config.toml
model = "segmentation model"
image_size = 64
encoder_norm = "batchnorm"
encoder_expansion = 6
decoder_activation = "relu"
decoder_widths = [64, 64, 128, 256]
decoder_blocks_per_level = 1
decoder_attention = false
optimizer = "adamw"
steps = 6700
Rows from block 9 of the encoder of a small segmentation model, named by matrix and row number. Rows with one number belong to one channel. Each number is 128 + 24 x the weight over its row's rms, rounded and kept within 0 to 255. All counts start at 0. Numbers have three digits each.
After each channel's rows are labels from the 100 images, of 14848, where the channel reaches its highest value: "lies over" is the class under the peak. Only what is clearly more common there than usual is listed. The data: rendered landscapes of hills, water and sky. In brackets: how many of the 100, against the usual share in percent.
# convs0: expand pointwise conv (encoder.blocks.9.convs.0.weight, 288x48x1x1), inputs 0-47
# convs1: depthwise 3x3 conv, stride 2 (encoder.blocks.9.convs.1.weight, 288x1x3x3), a 3x3 kernel
# convs2: project pointwise conv (encoder.blocks.9.convs.2.weight, 72x288x1x1, transposed), outputs 0-71

convs0.92:104155140096082144115139108126136160105118117130137110118193092115157088142127128149104121113129123138082177130152148144091132092098125106113129
convs1.92:128129129123200123130127127
convs2.92:143107166155099133062131122153149142123145176123097124130165148082132122074103109099127101107086148144153127124096143117122110134165108139121140139119134169113121142100103085119106124122160117142099151148145172135143
lies over: steep ground (65 vs 14.7)

convs0.204:114142111139140158106156124166127158117131161115114096160151125143147079109122123100169096137140077145132140142150146082125145100133178110152131
convs1.204:130140128124080089139152149
convs2.204:099122141085113133172072134140078159117117159099106173137099157092133103094136156168116099146134145144127127101134119115116158092117120076106109149117123127133130130126120136099135079144101135094144124147137113088130
lies over: steep ground (94 vs 14.7)

convs0.49:103152136100113151115182123136141157108081133118120069116151122104147099108105116124124095122122121102112163146142141101102093075126118118098114
convs1.49:127131132130115198129132123
convs2.49:148158084094109148154142129128123119120161146137158115118150151150118166186130170098166177123115157109101167148140109136153114113149151148116139120074127120157119101094091177132123141132149127108137138126136116138092
lies over: steep ground (49 vs 14.7)

convs0.21:163138092120130093147128124146135126147131138185154193151116172136077137119141125108111104114152116127135161126120143118123099140092112144152088
convs1.21:128126124134115083141167163
convs2.21:167153104144133084143167155109145117127163142134096112114119164109163140150118099157140154138088138125128125119151162096112081104169091110136106099121134152167076119155128129127106132121138126130177146121136116125078
lies over: steep ground (42 vs 14.7); water (37 vs 7.6)

convs0.277:077117166103090162102157150130169130131114143141120072135136100164131122141119110150114111186143121135125141116139165121112126102135117152088140
convs1.277:128132124129191149127100121
convs2.277:154145155160131132148190132103159128129157144136153100146123126115106139135094119107120148107137134150150145171163168125092083133179105106141160089165148140085096142130128104165135130145119135154132112123167139106111
lies over: gentle ground (61 vs 27.9)

convs0.61:163135132114112118105128192137121126123188117079077127107105096169090121126159109111116128114098155127116102115117116124097133140125106140109127
convs1.61:112138124115164121099159167
convs2.61:153120137173152129134112059130122160124138138123144092093141148168108129114128146132116122135112123134135148170151129111142105060112109124157120176158111096128132097170167122101142106174099134151118156140142126146134
lies over: water (88 vs 7.6)

convs0.87:134135118092135155178113092152120166158127124192166150123148155145139130132092130136124132125141125158072172143111118117118134107122112147162127
convs1.87:123138128118134131091070143
convs2.87:098137170177131115135141113101149124113131119145152143131159149107107126091131148126126171129119148109107123073084091102152140106120115085096150155130137118087178143137161167146111109176114110145138144110102155122119
lies over: steep ground (54 vs 14.7)

convs0.28:123135101114096122100164147126153159101135137133118072109107151112130073075113122137131102122099119102136146155095142096130087105135104157118129
convs1.28:126126131128127145133101192
convs2.28:159147154133097173130148118182108109133151128118131140086120129156116097151148087122109125180149127085148129162122124135066143140133109150171138109145153120134090099117078140129123131149130113096089130138109122105148
lies over: steep ground (58 vs 14.7)

convs0.122:132130139111089120102114138090128124123123118095097169115141097114145136148132114152114114143146138120089131122167066104145070138111100109114176
convs1.122:135135141140160186144119122
convs2.122:142183137155152097159137135105122143108146139170111143149113129137177126119142145115147124124113126104129111107114112153128121192176188136082073124084142142156113121113121122107134141178146126147132137115136153142117
lies over: sky (98 vs 47.2)

convs0.255:151143154147094141127092171113120142146163159115153131117084180165133123128106109189156143106124155134140142135167113120111113139131143136120090
convs1.255:132133133145155146151175159
convs2.255:150166114126119122126108163098140146110111082139147104153100126133105138133099083132127147120142135158104107138104106077129127174143155134147123105154110123121121126116145117174133104085097164165095096140195116125114
lies over: gentle ground (100 vs 27.9)

convs0.248:094125142172123117095191166132128169131133118097098099158151138140121155129102126144145132153144151097157144158107129105140108146134130108166164
convs1.248:129148153106094086133151142
convs2.248:080103100132133130132120123092130151133132121110068139144163119104123135102142126142073145162063116118113126126176077114108132132129138121104130126096091138119148080104173131133137110114094127078126120123134143141116
lies over: gentle ground (57 vs 27.9); water (27 vs 7.6)

convs0.174:123129118144124112071136147082145080135128131119129143136120119110175094155126110158174126146132088104087152147144111105169157121154121126119156
convs1.174:112110119113096108137170160
convs2.174:119148163117133135096099132123128142138127128097127113122097108152132133104132126151114127148133103088121163063164108127149164124109120109126111109101094145054115159139102117133141093088115135113085140151140124076096
lies over: sky (100 vs 47.2)

convs0.42:126121104183106105136141147074141167150099109106121159109126096161157100122097099090107096133107154135135117093144140141130156158132126125156109
convs1.42:135184145107095133123128119
convs2.42:139161093107153110160153119121105142130159172144151111125146093142167114135139147114099132131146113136122114127093092128141125134141169114104092083137140109122122126153083151159105168107177139159141108117103151184103
lies over: sky (74 vs 47.2)

convs0.60:132144104136139103158188114148104146124161114142096115140076119133116120116097136142134116108135140116150121140091206093123099135104110148136146
convs1.60:127130133128119120125190162
convs2.60:131180123164129092131090107094123107076101129196115133109123115132134138138135119152130176119065154100125112109097112129116125131152106159129108073118140142142133106130147118114162133135142157161114082116135127127133
lies over: steep ground (45 vs 14.7)

convs0.271:103106096095139146151082121116141155180124120128177138124106139165136121148143080115151115103140167155109105117093128149103166156136125145130115
convs1.271:149138126138130148097079099
convs2.271:102146187115127139166145096106117147190131116126095160129126077115168123111101082143162151099116124144113137111160146151128109107114145130082154118131150161104153139134090143153091125108140140157114141145117128149125
lies over: sky (100 vs 47.2)

convs0.196:104101117136127123079127159113148146107149099115114137135117095100170139119144095146161094125126114103116089105160121134137139156205133121118105
convs1.196:115130143143171149122091099
convs2.196:092147107125121098141128143101157125136132176077146156107132096104140059120102123134107108159127156145127077134145110150144118125148096108087110110088125136112077136148108104166116149164112136125133097112140133145136
lies over: sky (99 vs 47.2)

convs0.82:119156103133160099100126167155144139141182150148123155121122133146087123123074139133111158142137128122117115117142093145073111146119133173168130
convs1.82:128134134128128199131135119
convs2.82:139103125153148160120096152189114109099109075148139114160125093099110100086130112117116108154158116148113142124100131143152104115112123174124118133158103127075122122140149073118166128145123134114120108141149166153147
lies over: gentle ground (91 vs 27.9)

convs0.86:130143137141170161129124134104115114119125092143083142106123109157107094132104125159174179112127143138152098112067149154097127118124147140162123
convs1.86:110091090125106101133114105
convs2.86:124142106134119160107132137143112093097143113141140139139049100086155188152154112148145094160150123136117108156110147116103183123154163119105127176102113130144121146120105131165129113133131165136138108147121100122130
lies over: steep ground (69 vs 14.7)

convs0.237:147131125140141102075118150114150115146095114139135154206090106135122112119116123107169125121113093126093143150132166128111140141113121116181138
convs1.237:129137116138152115122163181
convs2.237:101118124081130100147146128102119143138141122113147124115073142132115159130130096145132096152103141114106136045133102091101115108134106125135124133118086133175092086138101125142136066089133139122147123107143133110128
lies over: sky (79 vs 47.2)

convs0.183:164162100119129124158103090096147179111137120140159179147117139124142150167093127129158103156145141130123114098131137089143111132080123104146132
convs1.183:129134143139192145131149124
convs2.183:125135086104133113151108122141112104141129133129130136113097088170121129073153119124135099131138130118087104163115121145162181129154130153142076084095127129140180124124106145149100134069135138131135110140134137097087
lies over: steep ground (50 vs 14.7)

convs0.268:134131114086099117143087130119101176111125143138138144112118149107111080138138080151099147106152131157156139161151067128100136131120091120132119
convs1.268:141125101130175104129162145
convs2.268:102080103069099134103130170149101149133105117136107137193143184145138124123126149117117117121143167137090125121144137104110100171118126147121127099146086136130132128123124145085094123085129138126092155136148149134146
lies over: gentle ground (60 vs 27.9); steep ground (35 vs 14.7)

convs0.216:120113114137143060126132146109109163116142133143130118146131173108126135099180075113141130107136124149075138159125144135101108136138085154151120
convs1.216:143131140137117080105098098
convs2.216:122120121102144132142135129090124124151107128127078146101131086119136112140118121178089116148099088148129174136126117128095128130109111106131156142147192147119138083103106177122095188113120155167145123141117113146127
lies over: steep ground (66 vs 14.7)

convs0.58:125132142105155129112135101092129114100140112130124143105127073137106096130173144124161128116112159149108119146121156155100122167153095144059109
convs1.58:132125133128115143139195118
convs2.58:118139165136117097088129146154129105109077163162125104076112120160138147180138150116153129122121107143118163097088153133155132162154125119130143166143142066103154135111130161095091136138131135162125129128132135138110
lies over: water (28 vs 7.6)

convs0.115:091153122118120132147105137159154119111115129175127136125194118121125105121096145166137163086139118169108184126152137144116155097111118116113118
convs1.115:130133136141095189126127137
convs2.115:133128078151103122116121135100178137163152132146191126154116127116129128127121168107105142111110147148100174132195089138120122103117139110139143149131110130163160150141134138153130147175091122162144127151119110103155
lies over: steep ground (46 vs 14.7)

convs0.287:138168087128172092111106132151131137114132144177144185093129164121086106113094126136157147112128124108139144130117094131115108102104138131162110
convs1.287:130125127133191140125098116
convs2.287:102132126104141152117095128118102090141116079129102123132168141165132111163172126155168101143096091096127131143097110134152136132135101158133149123128108102148176100122123187080152119123112122108142113121079145135121
lies over: steep ground (59 vs 14.7)

convs0.162:102131126170099092109134100109155151106162085130143137108155076143107108145116127146120103125100109098087127098138113152155133112157086106110113
convs1.162:110106095123164167116120113
convs2.162:126148129102145141093093118099192147118137185093129141112174119105147053107128152109087138146134175133140108138159115127137111110133127135092132134105113119132086117107113110147102134129124158108147131117114101145098
lies over: sky (99 vs 47.2)

convs0.137:115157124119144148139113138108096110101144103135129122120100058178123145124128139119100113116117130170094129155106127126094097111156145139067150
convs1.137:130140153120143189127134148
convs2.137:115108105096127100140172106081110149129101129133128151111124179126129093095084114111129137081141129107124145143156113129098154127167110078090144100121180139144156140124108143127185124098111134131160126137139137155121
lies over: steep ground (94 vs 14.7)

convs0.40:167160171095113148115154144131150160098152115133111131139158158147159137116076121131068106127129138108092144129129126129090123079125119139111134
convs1.40:116118126111116141103148186
convs2.40:149117131140105151132117141132105140141134131119091134103164110132105078131107127130156115158159110142153108145152112170114127112101064091119094100111136138166169136110103146127120149112060141123146147146128145182154
lies over: steep ground (98 vs 14.7)

convs0.33:111098112116102094050145106117124119105152101154105150131093109144122116096144126084159092129133136108158134134111123167137142144151091133130145
convs1.33:133133134119159186123154123
convs2.33:140121128134153140097131134068098132162157143135129112131105162117130097172130165149074122126122113124121098130107164110096123158098120142073111155156132113101115131097128122109156122175122151128134158098187132132142
lies over: sky (94 vs 47.2)

convs0.175:088122133134118136067106142103129097084147123155093131141129152121137129115135095142174171139109157111089130129138143120162136151135094143136177
convs1.175:117109107139167172134151138
convs2.175:116121119115172108121146113120117117144164147114131134142102122177090136160155144133128118179165083112141109098082108113156126153166133102092129107134153128174154138114134108129094114154151144160131095093170136139152
lies over: sky (99 vs 47.2)

convs0.233:145132133164137173109139107120127142140136122084113095168156124141142150155144185141175131167138115175091122118118172150154141137131132141134119
convs1.233:139143149128111111114084087
convs2.233:135090106111101139103145150106129119148107152099119172121116091159132153115131127135060116142107129106095105129148179130176171094152139090113152171130120130163136138127141131107119132182163149109110145123121115113128
lies over: gentle ground (91 vs 27.9)

convs0.270:092128170113114118120124161098121118135144145099145163092163147099117102127113052118132108095144185146114130132158133142136115127127120141118096
convs1.270:127120131129133174146162167
convs2.270:153133118104091134107134136133122154137145152148131152190105153130140146099147141138129086133124081147141132146117150137163111078100153080124156179097085138113125169185155130144114123154113122125128108119152136131155
lies over: sky (93 vs 47.2)

convs0.206:120152152101095142128105126122141071123130136142094129134113164122125127129109085113176142165148148127092114120115121121135097152136078121118193
convs1.206:105125110118106112147173161
convs2.206:088127114156123092069142125129130124106130144116146138115120081150102138112152148145098091138142086078089140125133118125116150149150164147116119137145085107144117182104126099127148136177133115107112130125130131077090
lies over: sky (100 vs 47.2)

convs0.146:092108100131093112125152101129106161137139122115093123107101082159153093150137098145141082153112144139190139094112145139114122144144104120110146
convs1.146:132123126148148085153116087
convs2.146:110148124104146172097091138124116101155114137133153108187090121141147125124142164138105106146134122108095096135136109129148123139123068094123116124092121174133128179134136128169146156148078137119148153126107096103148
lies over: gentle ground (62 vs 27.9)

convs0.262:115088120135144107077131143084133120090120092121088126122162131144146128130135106139158165110103131135087111133167132124143114153146063142134155
convs1.262:116136124120109090150162166
convs2.262:114139144129159104081161113129087122120153100123126120105143105117102135132145095112097124142136104110111183108129133127131186114143178115182144131119089109105139135111133115160160146134167089148093121146153153109095
lies over: sky (100 vs 47.2)

convs0.128:138158144118078131122130133113141181151134116142132125123159136112131099160097092156094125115136153128103148182106102108084094092132093128119131
convs1.128:137139138148146084148114087
convs2.128:054145122117112096111143088118137119115119147165129121115132137145133132130140143123113122140112199143104151114105137111097104159111145146108132157081111112149119106154142088103125109122146105173130104063113135112151
lies over: steep ground (68 vs 14.7)

convs0.239:128104129150105116141156117115152170134149102107137093156136132098144140185132110132096136132132130157088122113139175127125146194128133123173157
convs1.239:110126128098086108117107093
convs2.239:138131114151088160131143114112086141145128132144113153087098115113103121099161102159143112135145164154104134130118129112134136173111135145126150198113146142132069129152125136097125151155155145133191086136112112132147
lies over: gentle ground (83 vs 27.9)

convs0.106:160167074159106135117122139155098158102121111129120122127133144166115143182115100153106138113161094165128175149139132126160142162114137124145128
convs1.106:127125127137182172133144125
convs2.106:126104160132144116112124124142121083148118108147117114169118136167122141078142102112113123100135105118092127135156122105132095129146105124190083099132125132146190140091131150111121158076125122099091168127154144145132
lies over: gentle ground (77 vs 27.9)

convs0.55:108145088140122071128098185151137130085116171150162157123147153143124127130145121150130087119140116112093172140103109121110113142136112131117097
convs1.55:130132131138153123139192114
convs2.55:128155150097091175140158147153110172103099089148138154159147161145143118142126121143119153121141107141133123131168166126105075109123122125100082146151100121129117101143099091115089139132137162166100119101142125096127
lies over: gentle ground (60 vs 27.9)

convs0.135:087150147105106156153171123130116153149114114175147090112168097113137111151103160169126123103111129124107164146105152120091095110139105124122118
convs1.135:134133119131155105126145187
convs2.135:146101123124134142104107152134166128173122120137153121106127112100095095143158090104115117129110105146133100108121109096105109143133106174112143121110145078099167124147111106088153139165133098157115161130117188114166
lies over: steep ground (75 vs 14.7)

convs0.107:135174159121120175106152131144182134132124135135127107106155149114115148176138139114107082130134150126088154118145141126150122069106136142098156
convs1.107:123128139119114159105080159
convs2.107:173115118167119155131099136076145130119124103168178109155129143141112139191172114168134125110105139129118134122131132151098092111109097107116118124138156110102148129126131107127151108128103117150071147073141135110115
lies over: steep ground (55 vs 14.7)

convs0.97:161126135129141167118169128103080113136087131104127134132126091124136153166127120153156131183122132113138124142118118101134168107165104138138190
convs1.97:127114126111114104124182159
convs2.97:090138137137113118179070108126115131150090119130128150146117113152195142105133114172142113121109094124128112141149098130115142130144089126073135109121101084081126151110088121129126144090111089126121117123134145098142
lies over: sky (99 vs 47.2)

convs0.199:136109112098122126149121108158139129175103113161124113108126112099136181164111095090105130184124121149072127120135140114141122132102121100095153
convs1.199:132135132130185159139151142
convs2.199:093136111153132119153107078120153097103144122107147156098137131130139154154143122100147146084116129145082101104111127137050150139135147108113109064116126105100138158115118111158128135152127113132115138110154179129113
lies over: steep ground (90 vs 14.7)

convs0.223:115156107148107129104072142146096118128091131099124141186129092151118117089120160092118152142134121120150135130107140090121144106098122116181117
convs1.223:130149128097136160137095167
convs2.223:102118095122123126127086116125122135140155167155141168115144165095155118135146098089112124156130171172081124100102095104129152154120106160139154155103122104140128126156140169150129085104113095156112160119108118134105
lies over: steep ground (49 vs 14.7)

convs0.138:173126115112108142143136115129114159156134136095115113178106129127131155196140143126138116169151133169150137153090123107135123172144144132147172
convs1.138:132130114126161175117101099
convs2.138:121096119107123101129175131158177117156131125136131146137096133152126153133120093115114123133160124113150139110161145117123160139137104131152115112116144095113145165088160111139120151143167145188114201097082139129144
lies over: gentle ground (94 vs 27.9)

convs0.96:168168143146132150122147129180132177151122122141173159147122118137143140124159153098141113141149130095124097111121115168136088111136145167150163
convs1.96:135160170137161153115114112
convs2.96:164154142133137158138152108132135137172189122146139150106119119167102121138110108149141160095104109100097134125135161133138114132120126174106179120102091146089121110097115109121142137082099109155105079123147117157125
lies over: steep ground (84 vs 14.7)

convs0.54:083130058133132099127127143133144129154133161128139139120144145155142136141132151109154087116187134107121161150128135098122091128139135087123078
convs1.54:137143146138172171129138152
convs2.54:167176096116125158125134175105135105128125115169144129141089126149111153144142060175105088157110131167120131149114118116113111119129148141120107187128122135099169124177127154105131106141133114116124125100134121112144
lies over: gentle ground (96 vs 27.9)

convs0.256:119155108116160106146095131156155143131141139156143179128168120136116134172135110146102155120164123161058161127136099134127145118092104133134124
convs1.256:127131129120199133123129131
convs2.256:084111136109054137107127108165119153140089154157121138124145133121101188089129107147153114156117132107119108150123152121132101118119137162118085114115106090165107147114142174108144154110138140111114159137122167133124
lies over: steep ground (75 vs 14.7)

convs0.5:095160107126108158141146131141115155126089104127141092125160101152142084116129171172124109120162155117117149137115181147126123096119079115119116
convs1.5:129127127142141137125197128
convs2.5:139140087113158120131108153086143141144127129212130140078142145127117121166116122134170126132098127113125161110138117132141092141112106088136130162126119121067142168149144106115146162112118126108139127145133143162173
lies over: gentle ground (73 vs 27.9)

convs0.24:116156098132144130139146152144151165116137159134120132139091142152102112110101099135124143081140147126163158094164151086113126122110147133198112
convs1.24:133139130136196148132129126
convs2.24:116149122107124137104142142145135135122114075146160101141115120165100143142164094132148089154156105200099126179117133118178150129152141124130162091139126137139150144134126167154150136100093131140118107147130110114084
lies over: gentle ground (89 vs 27.9)

convs0.18:083149124103089138087111138129155112160160128102135107133090127141102162143117128117161081119092155160148147100094127130155138123112095099149117
convs1.18:133162138169158151156132126
convs2.18:144084086132113191130118141120119150149143135136107153159130101105094142147107141120126095109093111171164101163144124189141143119108101086107094114153140115160148131162107136112137103137131110123107171132148111112120
lies over: steep ground (45 vs 14.7)

convs0.67:131130103111101128144169092133104134110133183154125133139142134121127187137098120103128100109156101122089123146101111125145089139169089137127087
convs1.67:121128126137145156137146188
convs2.67:084176108130131141114176114117099114128113077144137119171112112131148100136112140144148065096127154089107128099122159146125099100108114151118123120171093117109146158131091103111139128136174133150123103097143111131146
lies over: gentle ground (99 vs 27.9)

convs0.179:084151098163107159117158125142114125135100131128104111161127080111134094105115156129158090159131107111126138109154186151110122124124108082134117
convs1.179:121125143105102159098086120
convs2.179:098111110096106092093156139195116111126126147088155111155137137138161149105100138161100159125142153092116119118122096119104135118125176156105122137132077111150117128155123133116119141120174131134123158163138090157099
lies over: gentle ground (97 vs 27.9)

convs0.12:156078157161119155050124149144151131140122124088092156118129094127108113152123147119161149139122155109105118143127100123100111119151129124098147
convs1.12:134128117126148192132125106
convs2.12:160107112138127073120142128139135169095126157138126088097126149122145086188125147110162124159109156136152122099088153130136164143146149159080132126131145114139081131122113133133149156133137144099163117083101123137105
lies over: sky (98 vs 47.2)

convs0.234:117151124141134131099093131092134113103127140169166173170110082135161112149127159128180129147098095097128125146102130118145121135101123163148109
convs1.234:111098108115110094139139087
convs2.234:162137107157100136117098133134114134039101093124145112119110147112096156132162129142159136128131146097118148176116141148133127107134153077165123138116133113146087159159150098130162130145118102110103153139134128090137
lies over: sky (89 vs 47.2)

convs0.200:147143064160126099104123125100153109106145119154134130131120145156134145170121134136139139144129108170146149082111171090142130170123146086148117
convs1.200:100104116098125125152172111
convs2.200:107110156169139129139118113135098118118134122078103108134061138110087127088123152113109135153117111107106147119152139104136111133141070114107083134091181165168124160105112107120127124126116134113105118113153140123089
lies over: water (51 vs 7.6)

convs0.170:129162103144147142149113134154110109130144131165138150139183095153132124176128100150128167133155130141070159087145113159158112131102112124110123
convs1.170:129131129131132133130200128
convs2.170:095131129128124162150141138135144076117155102105129112109138136134139089141185138113145113166149090129146150172141158119081083160111132103170124124132147130136090129165130107147095175124122101104086112124141116148122
lies over: gentle ground (72 vs 27.9)

convs0.263:106137112166183142115165154117095118082157102125093094140139110158113140131162155124161116134095142134143108112142133150125098164159127109097128
convs1.263:131141138138115145089083100
convs2.263:140063058065114132119133146103121123167139151109147163133122117142127176128099138158109123139127142144174095129124147136118159101131129141110128112118126172132116107101152120099128141122119164131107145153103158121088
lies over: gentle ground (62 vs 27.9); water (25 vs 7.6)

convs0.264:118167102108161099146115164130169180096136127134159152156117172123127109145125125167128148114142105134111160142132099112105145094078120127144112
convs1.264:126125133132107185123165136
convs2.264:148156121140122139132139167174118084139157140129183112155110108113138134094120111093111136141137114128133092123162113125147117079121092141139104150102111157135159120153171110135083124119106130118177108162157129090166
lies over: gentle ground (90 vs 27.9)

convs0.164:111156126109151142120192116136138168136092108155154099140104120096122105100092144114133109133128142109109153123135193092159108116095138140135138
convs1.164:132137137126141166133144184
convs2.164:127143097146116150168119183147140125077148083127119150105102140113111122169135107114121179154120153130109109102138122133074155145164130146089136087112125137135160070143095135107116107149139113135091120136132137139136
lies over: steep ground (72 vs 14.7)

convs0.2:143150166099164166142142126141120115099102091118128129124174114079132120130110094107134112139153124080095133128127097122141109088090130100091138
convs1.2:146160140107080131105113114
convs2.2:183141071115158131128121152120158123122091096121163103132116099110168121153154136131116129096151141120096168110114095117141153099111121141147131104150113091099122172131147092160120090108100138107082133144139115128101
lies over: gentle ground (80 vs 27.9)

convs0.108:120124098164120110137120166128112120111145100091114113144155131131148180177129137142129108135121135128152109131153194107186129166142124115159129
convs1.108:133145127112098097095096102
convs2.108:117090114132096160101138113109140135124109135118102121112102109089076104122156121164128134113130156145120138163127167170158145128084130136121124132145071139110100141116148158132133112145114144160170071180142105146126
lies over: gentle ground (79 vs 27.9)

convs0.62:143168126149148111138129149141178129118134122167156160139085140137126124167143151141160143137156097142152195142117139086142135136118139143172123
convs1.62:123117135108084160129127168
convs2.62:084142147166137137145108144144130108147111133108143137160094140124128068133062142113109160112082116150093138089122104098077102132151094137105125135125138144115151104132142143102112129120149088116145165124121095114161
lies over: steep ground (48 vs 14.7)

convs0.118:149140137136114174156121133123149153114102108130164139071129098100159113136122110133076078112107134135125101110128124153113158136129121129066102
convs1.118:091096121122116119147171144
convs2.118:128082115089117117116099143143163138155136086116114106125137139122135081172157139172157123153096095147130131108126154153120094142128073120132162127133124148100157129103169125141098133123137136128123130133127099130207
lies over: sky (89 vs 47.2)

convs0.103:161163119150130122114126113152129124126160150128115155134160087126136190190123139120135151144193117166085122096138117130135133119115132115132149
convs1.103:129132125136095191126136125
convs2.103:126155133177150116074123122113176132157116111140082157145118146134172096120142103133109079130121131151157131100113129137101153176139116100146175142141112113152137160162115134130124146148092138136129108137069136106129
lies over: steep ground (43 vs 14.7)